A small image classifier, trained from scratch: width 192.
Rows from block 2 of a small image classifier, named by matrix and row number. Rows with one number belong to one neuron. Each number is 500 + 50 x the weight over its row's rms, rounded and kept within 0 to 999. All counts start at 0. Numbers have three digits each.
After each neuron's rows are labels from the 100 images, of 14848, where the neuron reaches its highest value: "strongest on" is what is common among them. Only what is clearly more common there than usual is listed. The data: dead-leaves pictures: piles of overlapping shapes. In brackets: how many of the 100, against the usual share in percent.
# fc1: MLP up (model.blocks.2.mlp.fc1.weight, 768x192), inputs 0-95
# fc2: MLP down (model.blocks.2.mlp.fc2.weight, 192x768, transposed), outputs 0-95

fc1.324:543451551470519523448457410517508471445625452498473463550466602559594521541525449434504468551552521489521482459569463566523448468469465461567492486482526494389586486562557533478538520478470535438383557384529560459474470458485546561411570594499566473529438454514522506513448563514539567497
fc2.324:518541479595474501530509599531413589549508532506505511499456589527511480564477507531489571562557463523459464485581623404445469470470469488575506379431543456456530436427533472520435463562534500520488521562486432528421553571460542504514440539451514432530590546543661536499587477535420537487
strongest on: textured (76 vs 40)

fc1.215:501640442409486565462490444463447415513409584508445513547501548494559559582535540471598485580472615472546497452501439508521476496509494550451501508455561423571447467569490494487386547490410575506420554518481607462475508512502439466536577508397510495550583452511488494534534573507480537526
fc2.215:542453608555592544510419451529524594570567559491535511532545511560527535549540433545489506456574393477474445475428517443488498538510479507578477604547514496417550529486447479500590450462579488524540495444535451489542500526506558530512416474564546558525419515510476606530511553514485425467
strongest on: grey (45 vs 14.4)

fc1.71:493441563478492462507475509448490525542396508556428530558457523431599557463456491541520474510430509449472529469506436540539497563374553438458499475475593472484469426501477491539481409453505488443445560525489492471533561591433565560595461586555519445552570473496508523417471510390447488558
fc2.71:439530487425526446487540441575459452407533485451498482487514517586498509453530520523479571548504452493557530488465570594509423471537484524497494484461529524387428497449582464475439484495433450620637434596567542514454445442611527500455532442509599463505435517508513502463541530558524418528
strongest on: triangle (30 vs 5)

fc1.464:485535534567508476494589501488455485556460422421507558577528595495506469592556405462547422474524512473472542496494487491447442539466523488483526585514490474524436464411561515511459533622496504503445501549546532519594489576495487460557513525450404528531600426500546574481494538443444508593
fc2.464:483503520462543469402377469501491503445422547550504482427504569482497482399435544514424541505438516518481520493461514488520548465451508561437491491565448535457620550495477426434505471428516477514555516593506470546516513479450473535450488493525556551521434462501444475567471447463522425437
strongest on: vivid (51 vs 14.3)

fc1.506:508465555523467528405486470404552465538389489485495549522468518478530539436511477560482513484466460388560436408507491561499483488532511470535505506520463446508439450518452559528497445424508487459569374504525472561532611554513557507533462548451543527491562593419541586418533487465496439611
fc2.506:478522369488502507496515440539432418413596540401582493464511525473437555502458594430502532501414559556500455487527559521465421490556560573457551536544498515528534525540511507451491497551585529588590514470498491501532557434535458546444445475527514470586526496584516468619517560509550520415
strongest on: triangle (35 vs 5)

fc1.373:469526427509510507493529511552499566523497532507437548526576487522561478651502500458469576484459548456581387489577525442533416485506594535630522503476497487506485538574611482486420461501536532408580466500496483454459454504555530506480489490439554408485526578496506456452476458536480538474
fc2.373:452520448523414480394518572496585533384556487519420522548479529443538527522497484515477502414527493468469605401548444456530540522523520438424490436562525434515527476447477487536526501496497486599481430583518530472427519440446453455515374532579437493446496523505477422523500487531487424492
strongest on: large pieces (76 vs 33.4); dark (32 vs 13.7)

fc1.722:514403508579488545506483415484479571517557486433523524507481508436500434457507487511485571428480513521432629461496415420538523446522463604603477441482483407500531510487524487459617477503539513497415507494390555541478512607475399458416561616515510391509470476540510567478566500474565486565
fc2.722:479478541559566447490391476448510499395498516458475511539458500551572533493483465516532544451461499521471473451523513496496566533378515447540510414494557463412501514483498482484538537471492488528443483500548457456468423531518417503506550522467507552456603601448571604549448587543500494500
strongest on: warm (32 vs 14.1); gear (26 vs 4.9)

fc1.379:469516580438484511592485517536645501392465524491504493467480454512533499518527508464566587434467469507534504515440486518456619451537469522509434549486550443503618500504530457428516438501490487447536553599430445454509570366488504473489460484487487508457468602504554563503443548564481496532
fc2.379:582481502570532447461506500399395441579593529437500542547459508481402469480527553493399532586492534536493473564464531452478526450477476461573530529505498544532426562495422562440523519567510587466467430498501535543613488516469588535435575482519498504536484417499396518519425482474509530482
strongest on: mixed sizes (61 vs 33.4); cool (46 vs 14.5)

fc1.95:574464397470574518490448572451527489475377434434576479521510512448485556538510444603427470549570576518598566511547588490545539428494426429534429397500434554479525426482535544501497511432495553526528566390445375497481538546485570576557460433553514520510507440534471520543430583406518498492
fc2.95:499590434507515537507516480501469484456465536489581575505506585533445463532519555468535502461483443547542461555553489460510584542466512563500525555551445450492541519472538536480547440588599517391505488542481561540470426550456371563506534445499457404455485534514590488511524589453429500445
strongest on: large pieces (70 vs 33.4)

fc1.635:446517473479401458451438481479506550451426464570477471515485605500517508398448429527493526521561562591461577498425456508550468502504556450517508520490599485466411448545480602554461434510556540363396502484539450488570503551463539455500575454608455436481498514489544522483440512510453493489
fc2.635:527521469542492548547522456570407449448597467471547516454530436466490578524497524559476516493485461408597435536615544485447415489529534587396508491530538501474540541505517477471497515607536411547575464488513501520500488481529508593511427526514527452533481568525431502530541541427522539540
strongest on: triangle (41 vs 5); vivid (34 vs 14.3)

fc1.644:518553504591508482555434480578483524482495603514429502551507442465563470524544461526432480494580532579425519512501492516481475551516523528553545518406666497477479505531549546569530511512470500495509479411485473444500522422459498470424480381462427498435483460514535472469497538525549486432
fc2.644:492547435548505487493451470617520423443493527380508478459543470542450530510391527501456565441426466528529421503625566556463531464563453581444458491527534534467537461499468389521537498544465514546597489460525532521513572472567525528524462521484468452497488583537451500495605588475566494571
strongest on: triangle (65 vs 5)

fc1.16:524630403575535480540474400482486465580493491479518448477518503521528438474479589456529460510492533499482518456564507380483519514496474537541509507446481602575478470464442459522521481449424569538577497453491517520572521561486565518532514483451463521529497447531470495459604508517506524463
fc2.16:546378599537532509542574655471506513519518492470494535513444471526450582528504450495508506498403363465502444468425555523494558436526543537486567569562507447417457506548467550448509463579505481436508486468497521475512489547525469564551580570509479537359509478546488466501459501476482544572
strongest on: mixed sizes (76 vs 33.4)

fc1.66:492440557602445414406527481477433547483589413569479491424575511587488521516558540488533505529430456503480493514512499603582566544403386407555507421529458509507554461516487523604551467522518540484526504445494494455455553494490472577568611421559568465486511440514497479492497541482426508493
fc2.66:429588475493471589580513497565456389574519481427540507593483511460586540528529470510434520540547462393487527557514581457420505503473577405461431548483510503475499524544405537502384496458513452412523533526490533494371555508531565486388570472507512474472469531513492514445573399515361549497
strongest on: textured (89 vs 40); large pieces (72 vs 33.4); grey (51 vs 14.4); palette: pastel (45 vs 14.6)

fc1.28:467520516545597495503455490518503454511466515549492467529484629486525512520483434444491487574471521518479543502510479558551473505471403499550489464443541549519459485514464566437506423524460485522474475511488520524512512457538453571505541478497577510488448438430490450506597447560633535424
fc2.28:430413452481400556441595433578478482493522472519529503593472436440465431504485442552514544526546468489480386486430570483520462418513519476458455482507489580410539528512570441527557538556588579435551513518514593547440495486441552500526517577521479465460482543504497580402480500556473527536
strongest on: textured (82 vs 40); large pieces (77 vs 33.4); dark (44 vs 13.7); palette: earthy (42 vs 14.4)

fc1.164:470522566502589571551619476452519511541477410503563573471441486510489465554557486546541524553472480409610484484512504486456514438522495494530602488540440532518538493524475430411432527470460501590500463513565527501422439489575482464505478531477595500455522494549542526523516490589536435473
fc2.164:567568379504452558504466413534443458423570456472476440483531509495484508484467577450473494508527529465544480481575507429497429477522548554458473515510531515488513547476449494490503457524530542530576441498530502533561568525547557562515527454570528519495496549522469549531486586438456619464
strongest on: triangle (33 vs 5)

fc1.141:444513521492458529442494406382494441506521443496497467448427523498438526483422483541533444490486571560495497490433575459562488523457459450598524628527569476531412575511488565504415479468527533503557451555524505562546549571530466471540582511515429477432455469463492493538430460507541538549
fc2.141:488540542479575481560472565530525537596428510493539456420515564467518503408505506504515485526486459549420521471522412505463571477448510466541504489465464565474526483418457524521566519529499458475447485478526529437599493379552484475428477455396522509486485519479368522516483507444585554511
strongest on: mixed sizes (65 vs 33.4)

fc1.578:486517565571505416495486500582413515615514534439486456526610572387502431485458436525520408447548499438479556513454457421503533489445468511488562454455501547511502490557485512398503441577499462468521523534580523575529537524498404478469460570573483508583454447585499543433446567432578459483
fc2.578:435459499454447532458527515414525438488463516535520440530502438456523504498564460533533448496457435469499516572501502561492461534463477499539519517522489509472535508591560545462493528426546467508518569384397556506421560490411594481458467465458482432446456526510479415434514492561440508402
strongest on: cool (37 vs 14.5)

fc1.746:487555485572491545429505549446519515473492451488424524555488491567491532461589469502506591402505446511490486414522512446490496519490595574444448586458570493487536527534454507466420503505506450487485558576583518474533427495506500462516514507506499462469503456493587509541538515460492503377
fc2.746:400603560625525510521354484519533587472498514501545511485479522424541479455527484458526529567477524529501424474453523503553504479552465537554551465470470504487383518536546418628534505478495554528436556494478474541562591558405573509404457470533529540536461515463522534503431434455548419455
strongest on: cool (92 vs 14.5)

fc1.725:442441477509562432516450512595505535513480487568460536547474460557512447558561464486481569433576516467512526493548482507440438476504458508524562443535534412397475517476552560452607480533571541481482501456597392448564468546530488556449426520480454463480548480574540526535538420506552425433
fc2.725:465503519451520526420470486458414511517473445558460427495484490490434568459513530447571458492419509494512443595471541439455509497502552461484536427481559516527505493531512438512471529441466448501515551516503473435531431568451552505462550476460544590528442503472601496414527540601496546491
strongest on: grey (48 vs 14.4)

fc1.309:514511523511508542547456558490495575491502500508490397494507442531552530478459448429456477554494444592462398392518569434479492525547465463534483507519540513506531505490452466437421463506428592433406494533487462482578425489453514531556520445446476475538428405603495494543448430480405466462
fc2.309:457537507545585426459529522506482533509527586472474616613532523462492456485523441650535528519520504412544514532478507598545581507455519550448469474468482444471515482552572571484405481551403472507541501441468500551468437491544389461432488492466552437521432562399558503492572530501645422533
strongest on: vivid (42 vs 14.3)

fc1.398:491588495554539467509439581415485607495533535499445530538554474558548486423492523505525549479451558581427459501560535436521463466582525429452502561431572403602526530557417500553521508520495490517548462492472473460575479527421468471586505385426463454478530513467477456425433458562500480516
fc2.398:504514437459429476463468516551573526465438453537565412497570540503541501549443520591492450459517492408461495453453377522591559539471559514590530354499513505444461439526600431412558569477466554509443514463489639466409451472487502486497494466550514566558506531571508486509555479422524467445
strongest on: large pieces (65 vs 33.4); grey (34 vs 14.4)

fc1.369:467497484606507448466477443492483592477449476461455578523561494490529498493473432463467530554481507387488453455561399533541405499444603507478513570498495460538513496543496419606592455499491543517525533473536498563483483466429577541525461448522498467547500597484441460466569573567443512520
fc2.369:434497473601500512530472465481470437547454493456560513390587450449505486514475527565414447416469505566491361454515602633429524514528492515504556496492534504447415502558464507522386537480497465491522530472569589528463550546635468405511498483432415512519445497475490470480504519543632482543
strongest on: triangle (28 vs 5)

fc1.602:494433500503450582469519544495564530540442396471494459515469341538451549477590481481403458608446414497497472532516502508546484435487438425453484403529459467502439537549588548417424436371450456566535462394462624511492538542522509494531495445543544467502500577541525481536511559487457497496
fc2.602:470516492509527554474515485440470412509560490565471481500496550586517461462523550438474522467539495487394463548445575461521552501464445395564542557566540596458532463472462548465580530579526467475489528571383474507374457424492503552462524566514485496505480503452457544480530591523501455437
strongest on: large pieces (92 vs 33.4); cool (66 vs 14.5)

fc1.657:461469556489554502468485544466508528511510486482540511470426444509524560509492463504454504519469549490538436510484467558457512532456429457506515568440601452484471568510552427457446564550538464472485462542618509562513611508426514570497564589546500479405377511549462470458499569523503414438
fc2.657:452493594452471537473561509573452429485524521538520508563514573576616527460515491488456610447448547436485527475452506488567522454395526484424423516506505469471547521536360555542530565453542436533576450421437523499443517435516579476455493478421529545497531553492488541441469513511440488490
strongest on: textured (77 vs 40); grey (38 vs 14.4)

fc1.499:552565517531449491487468474495414471540476534449463477420464514565473513552467524545520551518462477492536498500544465574440502532562561542540483625508490473464529446500449517474449525467468420465530568451520459532565449462443503435472616378471477489555554355450505500480418467440477472486
fc2.499:497506567393492490571448489483492494451516554456553472492479543628483587515548448464491496514493470520439424531462384425539481458428530488584529438522521430447515515437554525438496523648552565571568517493426447460492521550477481513546451475480442542483437504473487660526478457513478537505
strongest on: mixed sizes (68 vs 33.4); grey (44 vs 14.4)

fc1.307:514577576624479515485512447532490544543440535459425415422471438494581475508554565564468494501478552520611490507488541525492415459544463554564526459508496537511461500452423435520483513481493442533484392520514484509495428465442458478471542501485464511457503460523395487512426498535482454533
fc2.307:531470550446461553496504546466588430490407577494531571581434507523409471441497342420584455500490460513498516500506537450516599504514481453493515546476508440498544433562546515522451467525420512448549546500482500524434472513546481429526421513563477508530497509437575540448609511449533493447
strongest on: vivid (32 vs 14.3)

fc1.328:539612534445527515551586506478506465434458535472557526524547455510477411426524486556416506469505392474492357557477485456516526424610452539479501472520588457467525526501545440439443490508426551525499454571529447460513467410461439493512508538620530508499503553502472477481481489489480447472
fc2.328:503489526499488477432461467455429526573424426493481435520436492526510451560560520475483398530522481486525541533387506553562502521522541473522478635478544516506490502509449614521504445497523430437532542406455595547482497434341501456500461513469512450382486528539587436456452436562503456498
strongest on: cool (35 vs 14.5)